From a checkpoint of a small class-conditioned image diffusion model: 22605 training examples.
Rows from block 5 of a small class-conditioned image diffusion model, named by matrix and row number. Rows with one number belong to one channel. Each number is 500 + 25 x the weight over its row's rms, rounded and kept within 0 to 999. All counts start at 0. Numbers have three digits each. After the name is the row's rms in percent of the matrix's.
After each channel's rows are labels from the 100 images, of 14976 (inputs lightly noised), where the channel reaches its highest value: "patch colour" is the nearest of a few named colours to the mean colour under the peak. Only what is clearly more common there than usual is listed. The data: short English words printed on busy colour backdrops. In brackets: how many of the 100, against the usual share in percent.
# convs0: first 3x3 conv (model.mid.0.convs.0.weight, 256x256x3x3, standardized in use, each kernel summed), inputs 128-255
# convs1: second 3x3 conv (model.mid.0.convs.1.weight, 256x256x3x3, standardized in use, transposed, each kernel summed), outputs 128-255

convs0.110 098:493475492556488489513509491506486544469517515504461509498507469499480493543481557476482498526479493500477506501520495535521483489496524487505517539488548468427501403503484511498496505545494509499521473476492492489527486501481498515502498489442514513541528489473484546464526501504500485513494501515464505473496510452549447481486524522540496503472525523496491486519529472500456478495517
convs1.110 087:521500502499524532501511511523461467514497511435486510542497459495488490500483464496460496497475516511472516502507540506502526507501505501500501498559488460445482497469509474460431501503498525497534500535496472514504534499500496505522529494518526485492505531486496473483515473500504457500478545503477493467497480579495497508484479501504504512497527493498477499498506508502506499405506
patch colour: white (85 vs 12.7)

convs0.229 095:523531536490501543534531510503469494523475485461516476521486463513489530486522550485523503534471490513531513495534523524558506543510539509496445519525514504458544483497536508523529523502498490484504453481485465525474487503530539506506496507507504515492469524510522491515483525486468509465512458465459530489508462511487460487461548491484482519498518469471530531512455530523486514462578
convs1.229 085:505496502533480524509516523542549483462487517508509511446507539495488489499585447496489490513466503473519496504482533497534580486504510493503490492530494529520564500599488484499481507506493564476556465520496494480501473496493537500517492569503505504529509446505517513439508474499525510494473510490466472468492478558500504508514490499503518476448507495492533494496509503502506490468504
patch colour: grey (48 vs 20.8)

convs0.49 098:482497525579487497487495507508549481482540523466489525454522538497460516487496494466497498515478535535534535463505484493495544494536497508514569510498468479544490519513518503539503499482462508491529468501509469526495490533460540509506489502521539524478482498471515464467495511482523507476529481536487517506485460514502510456481522526516531484550487498431532492509509437489544515492473
convs1.49 083:542497503514509468506467497494463429508492506455510508447472562495494510500416502498493503498478469453504507502499487533478483498503503471503492503513510525503493499531523485516464502505501509518507496475496494523501505492498490503497502482494503470501544502490519529444498492499514479497491520494491506499495495593499500502521498499505509487505497492497474497498508492503506491490503
patch colour: white (45 vs 12.7)

convs0.20 102:487511522467511523496527478493474490528498488512465507511491505476537503520570490525477498488492472498526482488548495496510476512500478522565470523486489477506503503509478525503496478500493495517493519529537552493476522542512504471510519505495493517453484524526518487509502522545470516513482498507491501519511490478493532523497463504495509470468538483548428519494506490503503454530473
convs1.20 115:516501498544511473498473501477489489517505491483485504497505468513492492497464497508494525526510497499460539524453559525498498478495492490487457499498519540520475498520500495498524504503510527492510488485496456500519486508505439499465463434512519517446474449498523541489496512505482472502513483507491508456501475488497506516468442496501542547590481498505580506505497516494492524415504
patch colour: white (81 vs 12.7)

convs0.55 095:493461480480512558529476523513442505486479518489492491527506509499485488506474481572521532522504479502484500494510531481498493482506491497481474526509505574539496543479530489462488514547500497504530523530470517469525491539510494536495534510504524510446509482462459427508553521479517510492499495518481463510502494450448424517469481500470480486486482486501510500487503517509506499499471
convs1.55 139:515509486540491491497471485486534491508517497469489519501528445486533563495512487493469528520528449478495513476516489492505496445485475522480402483499489489516550504498480500521513493484499493509550489494493493508497529519512534524460481529461490442522491446488468515501491447503527552512558510499470507474532487509500491493504464509493512530491483507510489507513484483490490520457488
patch colour: white (37 vs 12.7)

convs0.161 107:512478518482509527460525479497472516502514481491453481484476488516547468485500509509436529529485525489463508504509490506470507518522470495523472541480538493509547461506476435499525513475522463492528460501510512483517531502507490501486543536538514486470506499489525510534522490525505497478508537489556478474512487482485480551508500531472521483528534544553497509564516512504500497489514
convs1.161 111:508503500529459529495486497505567439495499498539506506498482511507510491499456565504504488508505530497489515515494584491496484496496497545502477519487517534506467502500525524436447501493505496456463484551499468472503484504502447496473496522486495463492612496490513487488461500502538484498510514497515530507501514548501506516466503497503470489540523507504428504501502539497502498540507
patch colour: white (83 vs 12.7)

convs0.218 112:531476521524483493524528500480524467480514458543474544437522541550539468472554504508520498526523538483498514514495497461482506491503508487518516497459483531497512513484511515510533510494493520493485517502466486499544467507514451487481535501525508517442485514523528463440460463497468548478518498487498485539539499452445492464514477547499466487509531535504502464524484502484507529529522
convs1.218 133:462497498455531459503503506482461486448499502504470482472521455531518535493511466498496540493500501486475507503542570515498531507501506491500507517470507508458487499536480521498518496511506518533475472474502453481500483491494458490498493565552518527526494480525526521490450485496483535487476493496432518515483484510470498489477540501501499539484478499515523497494490497496500508447484
patch colour: white (58 vs 12.7)

convs0.71 073:512515514512489506531491534569492491458504491487487512493498500536449545512528490482529486525503446514532501481517525496503466545539501523469518487494537518514549543461525541503458477486507488510492487492506540502444517517527521591495452511495484485455501510448525508529495519509464485501489483509505503523486482477473500512470537517489499469449478523488485443508497516526515514512461
convs1.71 106:482493495453507507513474537510551518517484524478517516552432527489499506498564508488505479489475501542560466503481524485511502519510508524506512477487476527508471506536544520546489515507496485534520477505494461466501427486483527512521522487471485511486520518513534477500473490504501533491506492487494493496483538566485496503504479505501527542542520508487507489494514433507508487474500
patch colour: grey (81 vs 20.8)

convs0.180 118:483513495501493502530520558537476474471525492538503508486516520516519575526471512474540451503541535493494481516486535482490556504487513496495499517456512497514497492498526451517517483499533490504500513526515467521471567542532494469488469483503556509518490527494477506528514469519506461493496528510512526485548502489510470502542493530441528491508464477490488522479526513511479516481485
convs1.180 131:565496494571495517496488472479563436516500490521502504508512482510474502504514486511456569476466530468444545496498463476444476461499500513493518505491466478504488506476485494480511493500511491563534481552509505444477497510501533495533500498517485516486481538488502530478514531499499510510453428506536502522499508482501493477470503504502469488559486510510536501503504469491499506525530
patch colour: white (38 vs 12.7)

convs0.12 095:511507477521558484475489521553454510540501516531465480438485474508512548524560510491493527496509507461457485464468476508508472495546475498526488491510517489507465507530514500516467511518513447461457510514507538520490529479479515471478494539489553453482542428518521478498483490504477509486504510508518504492521543515503507508501500473526517523507494494480537515489513480500504471458517
convs1.12 153:506510493473459480477517478496516475551522478505483477470505495495525484491453466500431511533528497472517462533517489494489522488490485514495487478493506530498475518534452527504500498512480506478493433530507546500492447503520458500482541489525478499550501501463503511518460513503475482504439529533526489526511487528529522501457495476506476469463525526509576506502487524495486506514493
patch colour: grey (79 vs 20.8)